Rows from block 3 of a small image embedding model, named by matrix and row number. Rows with one number within an expert belong to one neuron, the router's apart. Each number is 128 + 32 x the weight over its row's rms, rounded and kept within 0 to 255. All counts start at 0. Numbers have three digits each. After the name is the row's rms in percent of the matrix's.
Before each expert's rows are labels from the 100 images, of 14976, where the router gives the expert most weight on average: "peak at" is the part of the image that holds the peak; "responds to" is what is common among them. Only what is clearly more common there than usual is listed. The data: drawn small creatures on textured ground.
# router: slot weights (model.blocks.3.mlp.router.weight, 4x512, trained with AdamW), inputs 309-411
# up: expert up (model.blocks.3.mlp.up, 4x128x512), inputs 309-411
# down: expert down (model.blocks.3.mlp.down, 4x512x128, transposed), outputs 309-411

# expert 0
peak at: top centre
responds to: teal
router.0 092:113128155172203114106136162128138079049118057121124148162160035088144119141095157112140213103113124118155136118187144128105073102137067075123105124106100111188183102133162153083122128085116171127150081139153091186112142076165097155122215097080132156151104115129095098112127128124155116096133117126114172127078
up.0 126:122141144168164167152102134152095132182181167127125150156099136154114105137117132076167119163164117151176128194098103111123152124129151118119118119081185109091069054139092092096171146156135100126152136132160108128145175095111142144174067143117109077092193156114170143113088102116099121140124129077119165110161
down.0 124:152114172093144118163182177081089105097131095153203109103082129147116113100126109101082092089113131125111105116153140220114141157107108093140128182057106083064162130074162098136136134121193090159105169171133163143111089129112179117164133149144155115104134157128182114146157104090137123160103152064123161131126
up.1 067:156142156105100126146149160132183126077139146113102124096147078203124136115152155136124113102140212130097161136133120148122153131120116121088108110122153118139075121153096125128092109159170085154153072155189201178135112166119140121108117160135157069149104123133115146222162170131149151150161167153169123160151
down.1 070:072153152072127143110142126159193142093115152130114152102195143110179178099103082071108148122121128103101110129130124142127117166134132154074157111174150093193171127143092120160141163144103069113112140134121115180106168106134124126179154124172153143110080122142147153163085073114151187169090093102120070153117
up.2 097:155116112081209149145149105125105092111106134179127121163176075094129168136116154128184147112183094133075147118142102093114130095135144077092104167098116110172066080125189169126144155102174098121137117104176115179129124122075153120118040171100076159162078140126090170162059092118133141167162128102118111132111
down.2 090:089136158135150141173173155128124127104167135099101118164160154146096133139093165116114151071141079138052104141130137094094087128126139106124154181072109159145109159070119138106118185134172184127114096039043117179143152102134155133111073121164141118149119182146132167106111089182110150145126096108168105090119
up.3 067:105168159130176088163207166095131191091140086076103134076132153120141196133129154146119121138137161105139156138099100153129108191054199135099159160064123055178117138132107148106214121100113088134152105137124099115097150156157124117158149131157105165078139103123080181139146191139142122122135146114084142081064
down.3 076:048107180134164116151138175119101124116099162161167126163097189130040115145155121135151141153120155195130161155094156170097124070164178155100115118164141130130180161192155109074123128092169145142099147131144097124066109098155104113073138192103098145160122120125144100176146142163124117079101118084123102139151
up.4 073:107083154204105096109153176145125171158111115149108095145143150084124148104135072133143140096151171079077114102109166120156089087117131113160123074158161164085139120159092110091087068097062095153156137103113125089135109106084083128123094090139148122108084124170121144191146090134104130097096170123051143143127
down.4 073:160120144184151154121105146136090169123084168112125109073145127124139126132071193113109084165070099049114122106092169135113111127104149087056124104070146181135133108144111069123110124126121142185103124135186085129130112127161093108153170097111200121109133111111127079097143152135077190194127147096173167153182
up.5 120:131200139133131085185128151082139164124158112104105148143138095132158114123101180100117127152062182206150136142135086111151121150152156150163140151143142089106066066145086074132114136108079118145094121110090132153080132161214042119172165157120118138143105144131124145153159154140131123175099115131144141173135
down.5 114:047149127114092134116131111077182075098164086148098132161139116224109092105134125144172120140149116123127111130114091062107098122186145210120140170148106143171096126180078133167123130121113110154129170093169142126126127125146052114099054134174173173124141120123102160120115117090174132190126109203065111077179
up.6 094:093149181093105098110173153166145152134128137117143140125148102097148095081065157123135105163083108104050092127085175136136137109091080113092092137132159123102146158179116185146084117134114101142138117154161110180142102104116050108162142173117111135127140140160127060120199159170154146094099159149079156125150
down.6 089:136139162137126181159136097183144104115109142110133132142128081145093147160114164135136156090077131153073089109130114164120127131113096061174188152115148125150143136057137119144131079135105149103122067134165117146133128119154180144101160189111103164179131140158115189140142135192108170099121070145092157101119
up.7 133:098147131114089158160122187101127108198134099167163157098104141097094152111091104101081074152161124127111104147127145170172115153125143106114139145111078120107060143149200206101119083172072138105161108096118118107156115127139158111091127134109156162161127120133162176121152170152127169122095121096125137123099
down.7 119:094120118105058151115133158126098119107066145110104101109165119107123090100154118167168124142122040094115160136146119155150105173107076145129180193089073105047137165175172129118116125178139126072156134083096173141113135120066154029092092127124113094125160140169173110147092153104130090088158110088076111186123
up.8 083:152126088081141078128146069082093111099173152124121147129102157139139095145136107164154125203122166094145210102141112131131095132132094170110128101135185179120148082113085116151129140119104098147107110102156153166102106084146113106083117103114139191133176127149130151080143144121113152163173146078068173148078
down.8 081:174136136134124111107149110178160097112116229095125171121142109145140174113106077180131072073132088102144088118157079117197175094138141079120171124135136130078160104168164190082078083186100173147052122084106193095061114118124130145136172147113179113146149115113125110137095135091116100141162139054161135157155
up.9 115:202143153180141128138122132107166195104157117095126154134084198157100082145186093130144137124180093151173128135163141083100145176152168140133194094145089080161089151121109096085125221115123151119135116132089095100139128140148142153136100099136124111115159132166134211083152166129140129124124116158099186149153
down.9 105:114072077078142120136134130104080095093119123130134120131115162133110091119108152135127114182134129134117126107152174146099132153147128151139115173129113118063134173195073105170136064158124162141104188080137162130134169101151120122077162112122188185108086134153099138148137111156179098167096138161127163142111
up.10 077:110088173143149135094128080175102204132106122193103132190090144113164116099112133154089136138148151123109130167113107140169148135150100087139084194135146152143149153206112108142164124110147097143148163116154131160098062113090143109108134096148137173168122109166107148155160108121145149079121135146144165138128
down.10 076:127183089137150138174119135137165121169074114105108128156130093116119055139154146169107101122113130095118095156104115088119078060117139117117108080156153081112085187115096095114108151104122113159089102081081101108081150127160114101077147128134150125073118110171101141165154115125214056174150146102102100123173
up.11 118:132078116058161133069126070142091110093092090119163156121080103147163099063171066140107141202214101127150102108151136043118132093140186099094087179116175148136135144128125106156152135183151097120145141109119091090102120218109108139131128132171149178113163102135093090148143101151160080141157161091096158112047
down.11 110:121119106089170099074089097176183137111077092124097149105128188118092077165131112094120142117166136075075132148125162087058177070121182144151083146125130164202192176117104130111127148126130140154118140087109065121121185118069159140072052143133144145153138189150116114206145103116217060110156125118125151112082
up.12 111:131124145150157122181109162020162122124136121114150165085050144121135068152154102106162164178111168144151111189133100071112154100161103178151135160163121166115189188146117128136137190125068105139104109126151091123082133122120086100110176191144083203075116089164161128133132133140141128132157080117122215138130
down.12 103:121107123056119120138189127105141107060136093176163137108135128092082118113146123131071156105129193118102130159145147095110130136164105136067112116140116083129113104133143091160130100107107169127125112130085153121179112118147158138168066080206131139165103134162159235164135099139140200064098095159135106104151
up.13 102:112119061115124126118090117126121172121129129083141148120173014144112108121136085173122158159166149082128163120116113098162136127130186148104134170166136119141146174132144108146137132139165099121126088108151102118084101118099163105126071137155130119098053169103078138150082035189133145126100150131138059116137
down.13 097:146122131081080121149083133132156094127118111143148121101113152170130171116133106088172093116104077158172116136062119128137146125081190175117174063144149196120113118136130127145103219107152136130108171104093160118144096134185117153112124112138077142171153138193101151104150052132137060151146080113079131160144
up.14 110:168101133192136132126135093117169125190193113174121096120165159077132214146099137101098159183070137064128142099124111061149082163164160145162070105153101121106122178077145118036148178120080132098180155169177086141089115151108139094114114093149115134103130116150142087091115165088096121101145146161126170141174
down.14 112:182093121002101132136156121109099115103088118151176149124115176172226108072110108107156132124179085138142153091147136169150107114131115115136133101058110077096142170052109084192097097141164139184106191156138125109120219145194128138164159156130118124143123206150106161109168093146188201092095143160170171095141

# expert 2
peak at: top left
responds to: orange
router.2 104:122113133168214191125126131115098145112145196104084168079128189182140052139119154150156121061159136092185179198090143101009096127104122125122150070130168093133071125066124088148123174128098113127104102135078092114093150109142120177161134189102102109101130109149195179117143120101107153121159099121155173175165
up.0 107:135100151141078147136095107137111143162117155185136112087185103177096244124143074100104105147148143064128101106083123150060167139104125098123051128099077161148099219154141142101129225149097137128086095143170169175142107131099094066106099130139131135035132129175116142109079057110160124114127112113065144077091
down.0 112:143186142155153126166109122124097176115083136168073104088188108146117168141131072139150080145149126111111142121100084115111113195148133176145145153157137147157106158113166088101118136142111104142147159138197135106132110134162110158123155122143094056102128116102115092104124116135070130165152142175100115123152
up.1 060:113127128088104068113151099175178127101150055144138110082173142099120200098132131083167107055086142141113094134094150128135121139121131094124093106158188176172139149104134131103152134109128101158131119129168131157162148125125149173178153178153177145125149148048072069158141088100126139130144196205092155092122
down.1 072:134155143165108079150124099121155162114081106174113110123105180140175115167066068130163155146069147111063151130074214142115141146070166141119137168120173153173189086151057136162093068122112122142103065147150106141210057115130107093082182131127169113128130133137109123105176157136138124085160174163148096124123
up.2 111:154132117132131084151091204094103059096098162146106123104142140118141165110122154104094106146155140089101149140125117152073130132050124058095112152167108112105143180160174126134134133107114124138127174163163170154133147174144162138120125183132098138063074103192133138089063103110093091136091090133144108152151
down.2 103:091169090157145089084147160131190117143085134117088134112210106145137112132131192135141162159112114106131131156087185108153162160118083111116101077142126115129120150137090119118103132134136093157124080106125118071157154165147085130141160142085037108128129183178099125193141129108170075159112155125072115076158
up.3 101:103141136146167118154077091130103063149125113170118114072129175182099126131080150130091158064156188137055145134100143159091192154076122114115159161172118104120177142141166093131113116105099075138142125168181199048090167100159185147178162131092097097089139161139167138202124163079097144156114161160150151121141
down.3 096:171168110100142127124109111152181148091046077153133130135124133157096110109220109158073173177174162171113099182091172113104128186125117138113071176160153174169051071124128079099105140089105123115152159102093147116097157100138105155068124138118104138125096117134111155129092085125120106147100155151110132118163
up.4 076:166168066129139132164132090142104140171184154150146146078156129144072208082166170118117122094149130073133121126135149188123142095142078126115114168098114137122075132115109119163158112149168129114107107119164154130149144097071113151086120130120102068138120121079226083149092054125129125148089141111156110104121
down.4 078:059100199074096145124131135142147188138119161194097085148113205103128089122118170116161192123161082147079153134107184081104117115146135127109113147108080126185123131159156117118089162152074150082114112140135106072126180115114081191154098093181144041134141120065138121099153147184164181149122148135138133184139
up.5 101:124186122110124117145126084116129157123166115113150143102081183139110156146149132109120144107127183177119112118071137142123099110114135185122132164097123143148089060121117143072075162091105075133144148182112109088164113182084121140132065123138089101080147095112159184132153147122146171128148073159138101099092
down.5 094:144188114138180127145174157181202082109113151095159070121125060088120101158126117114152123119201113183113132151170061184114166093092097111126151140113096128142117058182148121169153113179184068086081141139148094103142112060112063083152196129170104183106181151088124154163175177180116167055117101158083128163112
up.6 150:134128115149096163081095130120105132176109175131093147110171141183102178114114171096163122116133137111159151115152153177138135126085098121111120156155152138119139111106127095146120057144077160149099123158171213062119120160144134122171153122109086098086094128196134136103100147102122147194119131140131122135122
down.6 156:138153175117172116161146097112123163050162184188137163127158114133111132108172083120094140152144128060137098154110113143097147196152167101117123115135030080172117195175156116117069171117093100094158141144098115166084171084164105149181088138160133121065148050104136124137121089110104136154159136172112182113162
up.7 118:132164144097158155148102087103178113098122108143122153109023098145090118155158132101093189105148116137119071087121200135129101104139161175121114124112065126100113158188135151068108141126129113099183093135143137109083166109097129097123094140125101143088034140174114176139052137141149158181100105138158133095099
down.7 119:086142127089097169131132162142111171107076068210152145150184177115084099079143203099158185118132140175071136107093173159157134138138133100117163116111103137085135143133152100138109162119186154145103090157157127118197177127131117167145150103079131149191122166143123085114160094109151093125120203158146100204100
up.8 085:147058176091168123045107102141115067107104127126163135115143184148108086150134121143134124157106167132097136158091176130071176149098093093128115140157161131156137176126093166085157100129091158139176128135138175082190198186111186093095158121142074135138110174082205203202048103129102117155105157130077172127107
down.8 090:160115112149134074121136139100167134092115098160086122107126138120146148170135153125072130152171165122157104122110130128132157138112146088072032110085186173171066112198186095181118193087150086125149123137085168104143102144063184207125166130069101174076142142130160111081114104136123157167075153109099187144138
up.9 128:151140120151140157170106161187179118154160097095092148153133097163153164142129166111122148060121169199101157112122119084136053076142073158109149131128108141144103101131110126134118145091173057155083152127098124139128064144119120173135162088118152118153131109104171093122213159085122125124112068091152137102180
down.9 124:114148078126159138114108190155172122140135182110168080165109101114139118098218075139160123107144131171098118164096131167136161128092143132146129087111129121137091095163161179124119133129148079123136121089140098147190086157071140190149129103153125142134121167118118099178074154106151051166092075130115076138114
up.10 127:177090137128186178190104156138129143083221085139112179099162091099175142132123139169158120168111155088132098133165130107044131120130128089112066176132145106164111093093143150075089122108137105126157157171161123197176148154124131061161113101130168037119070131132083140187059153089163121153134131109143146075158
down.10 120:162144134123146096089168152180142115129146155179114138106104138128130152138125134088111106131096117185103156158134116155133172103123095068093086120091158143130123126139122106145139130089148127174102115152124075151149116065157139183122107113136134170086181129100106084111094089170130164121132129129156116076087
up.11 087:117174136090172111161151151156121091085133076177144120118156027079155139129098062140127156118131102064133117124136116109153138190091082080057092131087132075132151090172116074120117138159158149145152165068215139177153135112097135155119143137127101172111135111121150127161059040129135160122142071146101187172116
down.11 087:163078070101110129089114169185078105204161186161077109117147149185108123113053155071118096173164135167074144058101154154121140159162114073098149142201138157121098090115207172135176108123161122149140103125141145109148129151127129135086119157095170111130124141157131137058133157209117163126080147141095102147166
up.12 119:079109120138117125156160085129077111157120157114166167167120109091124141105113062171114153087101203141131144061150144056183101120177087135152151091109096160164083085088079160146200120144170106133115115111082061153163126147108149176094184135127165094173144149116120113166191126160150107058133080130103102066075
down.12 120:175115154160078120029094045104115087139134154123114112120086125122110154158117080110159082089171151192165079116155094155166113082129173190155169095134115156078134121095084108163138126201163134096113142098165123123080085137113124132135107157159112157155185098086139142150127148160097118141078097144165157198091
up.13 111:159205078090109118163175115105057168215160079171071135110147152145126183145169106099151078151118156082079084103119153176074150172075108084148128193131113112160106124095124141127118156136115078151106132157148157165064091166164130106143130144143120124073130162188139136093134099150139114069137142122129116089112
down.13 114:165178162146120132119110112116140128148099113135125106111151050161132153136149137188123137135177130135156141195069167166112145170122115145114099147144176102112133145082109172108119144139155119132094097128082042131138145084093138172130112139105128139162104152151087098141142101103140130169149089111159129072152
up.14 087:112083097171150098137162105148124115127104156110155127163098117171127068126119159116159143023151149160180130166160135212091105121126145165137157160084158076126082159092155166156083114150159131164101151094158114097166151140118168108126055137127096166145131137174089074145086128097102054164106108148141101174109
down.14 092:130179129072100150106131119137153091080151131177185116166085070129181169124106143114171108147221112159154096105110085125129159108133135067171129157170113107149110118107182142176159106150077216145128104190093138117099192103162156163146135140164170116103143096031134124109114074126150126134092054177103113131136

# expert 1
peak at: top left
responds to: teal; green
router.1 102:118125171057108130105103134091115126132094110165138114127091167159105157100157106137107119128145122102168071098108123131162162067146178156142098123093109120106126229082160096139134108176142125143151155121108173099117130175098092088122078169136093150114120142063120131187101077148125132148110163151148107096119
up.0 089:137154154160172128129133171101094070092161085133129156081138127124183136081104087083090109133174101076110089144145151144079180183111142133091102124189175073175131081063161104132147165176111155136130166098209118146184113097094175168127091142139122092151141147157087063073124051126130111146147142115137162138157
down.0 079:088097146229102126075114134114093146088172189177098134137205117187059090177138160163128128076161138175113108158129136106161134143182142142079120100186116146134117126124136154154112137104111175064134158141147137109175098115105127145172099133118162085130085117103142152120155137182104170188139093123083182150147
up.1 072:148082150183163112176137141085070120117108145072139112159068078053132095125141101176094123139085146057104169146141100102162087151102134070133105110129134095165130093100135092113134097169126140037086184115175141183102155146159177120102162119098200121107119089129091111094112096081105146135099135088157163121140
down.1 071:107140133129116117115144149167160161130163138137130099101130119138157130193091120087130103150182102146118114161103158132097114078140081123066080129173169092192115142143152157168112117111081155102196105132150155159159176129129146184171102148155128139142113118089174144133139082157155194140169122133170113123151
up.2 096:142120153118100073148150133216135151169132122134122072119168103070068172151110118102138077110073102148081104168158167121164197167116117116106138100115134094133066134171118185167128095113105120098145149155172091135158112132108165129124096117110134156140112110106133067195113155105149093114098164181088130128126
down.2 101:167082143118134116104131131113193170179067123130103113109140111193125105106129129120168115124188132098130111224121136126112111105117061122127134168141100127127126083124162176134114158108089079100099044182136148123184124134116089099155101145176167099170117178197142141097094175127170101087151129099202154173146
up.3 115:156097125142162072106083084148115172093073119153177137107051139175084091077147163073138122125088161164187106175166131152161198138151076194137152097121145118087093199091103110094087099145086113115134108136167184100166103109138083084108136140098152184122161105099086162172124143147100161085093104202127109137099
down.3 110:176160122136146204125103093146143104182151155114138173072120131121057112094161131112140091139092114200102121118156101157100187166083101102109110157130095134084102170187080115087132145121108071105053107173148138094112097172150104176113111140104109132122183147104168150151060105149145127080164147146100182122154
up.4 129:124151160137040133157102147076156191127122158095117136109134132124083138169127201089152144179124139177149165134103116091130108171149126160190162110118089111154124223130084100131185133117070152092086104096135129129102091205159138116098078100137152175143180070102098134096107134143183117145143166141128156124116
down.4 132:100173066116177135161171132086107109112124054152141161182133056155110102145129088183132111154090118103141063165141155106115126121119150162116107102177127145187127117143120096089117150123148151119207122152147075108155135085092127080122179149123119165150114105111160165111095135139135119122171104208147091121088
up.5 122:138096110100203055139090148097140130130107132119077121148091135073105097127115208154137136155126147125230163143136139133082153157099165143103117154110157132180093111131135116183150117139108143110102127107155207108115137113120181126132095133096180191082124173145142087157155083133131142203077099094219117108097
down.5 123:089124138094139108118149086136157189110177065080074132087124107139079162153085135167130103179082128148168141095098104115161142110162152108061133184115153083119134121142184096111155107143100118113179088037151131102093179103066175099110126189130100112170137104050138086140148170194112160143187179220112186109118
up.6 087:176163082177109126116191125123166145127123122131101105177174039065117206127106168146178170111112077142140148157143127106112112109138145115168170091133179184146161138086165145080143146162104154120135102159108102199159123140152099135220111134161146103124107166142131162104202189173183173114141143087110140108142
down.6 096:169138057170131129140078095169087133137185151140115097147052117124152144132160178150096104089069090113095076104082116092146071135117141113199123091129130119076145097106129075161138091108154161153144148146184134087102113120119160162091131145124146154105117103162188125075100078129072108157092144143174078116134
up.7 078:129136120140126147135125124107093135125130069144128174138179150122138178089160106060122086105176135108044145129104151151166119149117162143130152188161113172141170117188101214125091154145153077155126136123107130129113142140107096085111126109158097147080091110223128170098149097088143108130166052141141139105112
down.7 079:087142110104151130122200163128091147100106091132134105144108155139137104158114081194151150125098117081111109128098126188102151093135157074094122100125156138085146118065085152138122076143108142107141100080116153090245138153109135134159157166139110081085112215115160193147133109162151113114116110107126085161123
up.8 097:125118182173010117093119130154185160086092168158115145134145166157083146156127145145106054135126147165118146098093122080113072095150108154175153137120117132108110127139216169128137130122115164110157091095133102130147122144089143134133099098201098144182109133098173144141167191142122157121140142155121076122113
down.8 090:134150170174139117116154133144116096136148140165163093113091136117124063107116156109110117133149149067071128157109095102087122179151040118182165128087145127139141097118106142081151136147174079105108139157138114144160144111150153155133070116148121135121181146145078105150107163109159127087108113139160100142199
up.9 104:067113052111113090126094134202124089115130172147098112134127133165111106113121149124129135143182150116129189134133151095076188121102110192134087167129088132171117126106118094131155149138177120117111155086147133145096130150128148112064063192154089133107172114099156084130154108128139111129150126136110037114080
down.9 107:156144154154052156120137123096145114070125124104127152123095111169111143118143186123142144132052154144221144087119147134223119066138106167096160168135112113117101158165136112195164071115065133167112124094108142095083150177131147099113149111165084151113130160104138125137129203168180106100163128203115095119147
up.10 117:128164130137100123139131120130098159171198118139120173124121149189065111113133130112183143112139095143161129162149144135097191183180090168133166183142144091134055211135132117037082144136126117086086128124129148101115202182120097085165078194079109183088118119123115190173082094101127121137147121168158094121174
down.10 108:191095146089127185110144143137157122127113115093163127174080162081119188090139106094169116110103126139078113154141085098148137066122210156122150154129103127126102145140138143105081145120083058115135173118101151180170109135136076106160123152150176181103152165079089102220136157117122139134146112135131061059109
up.11 137:123087147161103135072082125176133111105108132128128094139116123150123177119091158101169102076109185139093144118118160139145125119123100186156173153150168107093080178110213164138140175156080145138105160143122223106170097152142139098148062138156090151099168122125083083161113118139100149090122070138125141197126
down.11 133:201165090123146181092152111121112112111150123133160120143084192161100133089144124162129121084122124123111064141149135104164107122120139174167134080099094127080128195115088113136179155185103052135116159115096153101169144125155081168135109149161114130126152146119138104172052131121138139089130101130163174097102
up.12 117:093089123167150159078098152114108131138044137187129115117133111195058103123125162126134148084066174135178137130106160169195144125140090152146145143130094084092092212122152075153169133150068145105107136101075172051128179171112114089092154105080144160175129135139106105198109101122106136139094138217142159151170
down.12 110:142151146077030193091140090128115062141147146124139138130181120142121189111157094104142138160097116148148112110179104150123113157123164157078125066119176168083084209151078095092149107097093067117138083161126095151126073123135091093138111211146110124131114100101132131138116102136121052101195070148132117145096
up.13 082:153136137178138100144123163134108147146114164153148164170128113141137139142091120163187103178149108144175124123130166093067147112157105130174169067046098161164111153121097119159165152074142137132078125152119089137099088075151124142149178040165137117117188127111153120068164143161111122080139110090071142193123
down.13 083:094155087168086152133149135169125155165118105164180150135127070096119132134110101134117118100090137146094147108169094134105124169079128069168104095114120107116146107107122109119107121154162119149184144145114120126125107178132125117135172100121122130084162083148102091197148126181138130126083129140135184115122
up.14 143:113116099132160121106192085096126124099129095160108119131180056130128115135136194123100155127184091144145141069132116103185141140156162119157083139114191176173204082161100136129148079120162174118179104146132143135122187119138157143149191121102163119189071148082077084075150129175157101152131160157152135069106
down.14 135:119145126167145089099123133111122165188146073074106158164154089074119124189133151176127127181187128139122101150117114082110063116158083069089135110135183104185094095175118158125097155135117133130171049171140121183121137096156117073133172080119138154148113128156116115146186112154136109092170113103041140124151

# expert 3
peak at: top left
responds to: grey
router.3 102:086144145073040128216168185134119161137177144144108081126151132140167154137127165135081038200104113100069120134108133141186139203087164097103109188177135171123110113171127158164148137065144085080145147136154179121139094113112174088098131131133164131129094119175136154091121126116153125124135159103087120075129
up.0 118:129141096099103126103113076122152123135090050125075130144138149098099098098169165151099144119159152098176080105130127087207125158111138119124162185101078192085224221164088108134173098211081125148124132127111159124066098130114138152118185102109128132110151119090094094129101113137126117103132154155181068077063
down.0 122:084171083064133125178171149127097163150154104112129167138180191087185109112161117165167136131155140087084120156182134120091137071094119089131094060116152106183148079096108136092118126067118123022111147166175069093164152101083135081089176121105098103093071137109124164151096074088138187123196219131083138135186
up.1 095:146095133175103158156086060130132163132104115178170140158195071112089118084127076105145167143125177091032142150184107132111146130146033079148122065135093159179144121153114169110146107111119136121141066154109110093162116162131077147116099125171150132118148150102107136168121102107087123100184146181172128164093
down.1 098:081086090189153170106110107047140102125130114111136142192163129115140103075140157120131166119175142115146219078137077134059100150139167158089154108035115121121093118146130101102105174119126119157116159076136140088110144094125114137076123110105094124128099150152119117126091123124146128153152165091129137131150
up.2 091:144168156161136076142160084148111146038123123141140171110100077143132177166155145133126176120144196169106141100095115083162082140107073077143185125109071127105122127130135135129139144089120129143128076122114151124187139141136117185138166112109121083159136143149162130129198103055161096097099118098076101103082
down.2 092:175083116126203150121049171094086145140168111127090183144126123168130026127136157116178117138156103079143136096138145064172128085137125090088119151108068134130157128122107147085098190126096125116106133138109129130128168119147078118142106142159120081113144100155151149105042129104053104151160186116162112142101
up.3 108:129159111128140152170195079153099153166179145147126102103121080066170178114089139137162109134057162158128133089144124121152092097136119165146107085099077119094117074125083129111103086084124137070098060110170086181135099063123058114203135109163107142101084096060178053104127149122094114110129170104145146139075
down.3 126:191183101064120100146098151135151116113055134178110178124183132103114081145150117113084129060154165072124140143106186038116134126130147140116149163096119130096118190099101094120120101128138167177049137117096135132169127181133198095133116160138089128110157160096147079127107085131109194146166120162070119092139
up.4 072:160129095138112116099100101108098151099201154104136118115087113118100047098170212157149165129129183096017141086156104176086128118128087168141141182113141093144199221167103112116188098140123101120168086145141120131169124141152163169156088164121110110108093150132113161117189125144122177123104180152148166114164
down.4 072:198110115091153137153111139083139128169126109118143167098164115131150152095072113080102081095095132085212128159156055155111144160125124189099123146088134105118108132138119145100133156121196038116105140110146113103109086170171105141113147067134099162167138171103118183069090152101152152150138094127123119132124
up.5 121:139089142156171132069100134146087149107133185146130174066157094133123096073054109092087133129154107106128099188137119133131138192124119080090121131111113055114138162065147154071196174127153141158129162128168140140082142136120153119129113094106102059100106134158065194123071118114067151177118158111160144130118
down.5 120:146137143111103142161118130087123142099174195099070124143127147188114065179146129174073154146181142174092174125058128114113112106079162155156162106182122108132115119154101159087116105132143106139149113166108095086128171128128070124124090155149105130133132150100139189129219138146202135111159100160118094114139
up.6 107:103107117212096177115144124101181136134058120109133165180121100174100146136147150174105112109070144139092132161185102114130127072187092097170097116083176118123117118125082157113163046075140155144125149187088113166148174116091183122132097090112150146118100138072204080147123136128077135113122087161118111100144
down.6 106:093172100167083136085064126142148140100123116128159139111107138173067068094150139107152136110146110173149161095078073090148149142121085134062108136074157035116123117097157112177111117110158085143125169167157156100152070178152145077145135085167089084127157124094138142126082129133082110103098171107176109164128
up.7 070:115076092149080123118080140110130150167200192141175121093146146147132165085110171129109110108123088152105162134086179090130128151190118172141135130076137121074096113096094089142180096111148083147121145121175085081140146100128021114180126150096084148144140195197145148130135187179126182159090120152138121205157
down.7 079:125123151159130113132114060111123081126061141088094103090112113155191140157167090105198169104127194137079183126142174133178124085142076107143127186035117128112063135159156118127125096174149077116177112114045120107136105122096099129105134131111127153180151141177145138100169126056171132090127191139045164071110
up.8 122:127147154112127200138139126145050153181115113116078161176131100118115166151116023190150163069111098140077110107160139113117160095150166129104137165081095130098153130091161151147140223117137093092153083150102139119121171192100130146101138147140105165119133109142104197131102111130155119083140083163113150161136
down.8 124:117155104108110169099124130150132111157106149150123080122184145155095148140106149116125141201124098087121192159103083177184106160131176126149122144151111098113119112086134092125164095155107099155117107096122173113116191140156113116134090127095128103127128108149160113084065119110151082150151143160169138126055
up.9 099:115130109102039114158128174160104095105105154099139137114094064065158146136075135121160118136124125155104116158112152103100094091119149103087069111099149119154111056148160073169113112122110160122080149086147100149113140157165150160118180091128143136121185093136175080145153069098096113142104130165075131125099
down.9 100:084125150166111126143129175162130126143188117148175143161073136124173147133130162155125091086072087153171137135117099147138046118125152109137156088106158143058094111124191149115120075065119114081128145084147161134099155137145102083120083134125173171138064133136122187157098141120122154126100130085094136092110
up.10 108:121119183126194131197181128098090143160178141108111095126132085127203148058131101134122095141147140098175070104198149185184166063137113208117122163154138115119130067122153106068150092124197147115098167122147035129121089117163104056129175082131169076140147162077115072141165109126120146148135129109077180154120
down.10 104:121144145183153080103147112150129133146099037048103124140106179089082204135118132100090122169083126185084104134092142175109139154134119172083130163135122141129097188131120144130143127163066101117139051127138112091170128136090206126108137164136159172176140155158128069126129147179141143126092142143125118107108
up.11 094:157138162164150127170098106154199122105148152120114163168156126099137166159108135105180097149148127099142122157056072137131123126127085150133136122151198066125121190098112139112170158131138142118128199125132118152176153120111142173162106121108125115066101162114142150120209073133076072130170114162120119128152
down.11 100:130075070145165134134170141136134083113088102078156117145095128129145157080146133197069141119137148122105069132111074198149125159142168132182156176140129114089111082109167062121107147149158117115150121106146115096155106117080122085093091122120086120170174156134125182129122158158168164081078124109095100142101
up.12 098:122128159169164101128161120086110163143103113107137104158135151160172151121150084161106148117144062126129133114203110083162116134147208150177126095135104112134143103077083120104104180119119067114169109158117096107075131099165106142117099154095170136116101074120065116160154135051097142123190097153162148150093
down.12 090:142115134104079185119105136138120080080126194137151141092192101124124180166098122084179120144122104153078140140179154108092165098133154155165137036125163161098155166180095128135126127149185138142124152162135095115124078104063067102147102129135107135164116149117145103140174080138158141157162110148091092157108
up.13 111:129042123115148123112137111138107126150118162103129092098064145109155124113175140129144073093109103120128122125134142160156153124106106082148114083120171107091152021074136107151083108164121136114106147141208127155151116096149158099124156142129113119164102095113127125220108144132145129090119120085160051139123
down.13 111:072159132214102126083170099104163134147140044128075085098147186109118159161141141145113154124094181135094106126122153118127167141144181127129090066193152137145120143190158109080103059111105187101105179166174130157128143171154115135110108073099137178158071167092120161127136128124127104177106161088110150130070
up.14 133:109088108085173174154106122100102145123110090131136156100153180099115098109117189123153090204132136094123150141103100105136139110124114126129162160103182146123103151145101130132132144042115146076133112081137085122121132157138064136083061098150134108123122148097139113094144105120152147101155130148103142160125
down.14 127:143130137081122090166175131106121147111090139115104136120114080108133219147095099138110095085144109157109127102133151164105160190116185120129107183115101099115105180123174134057158148140198076180075136151142157159156140154168144104174152167121103167085136200159161098140090117104128103160064084122133155090062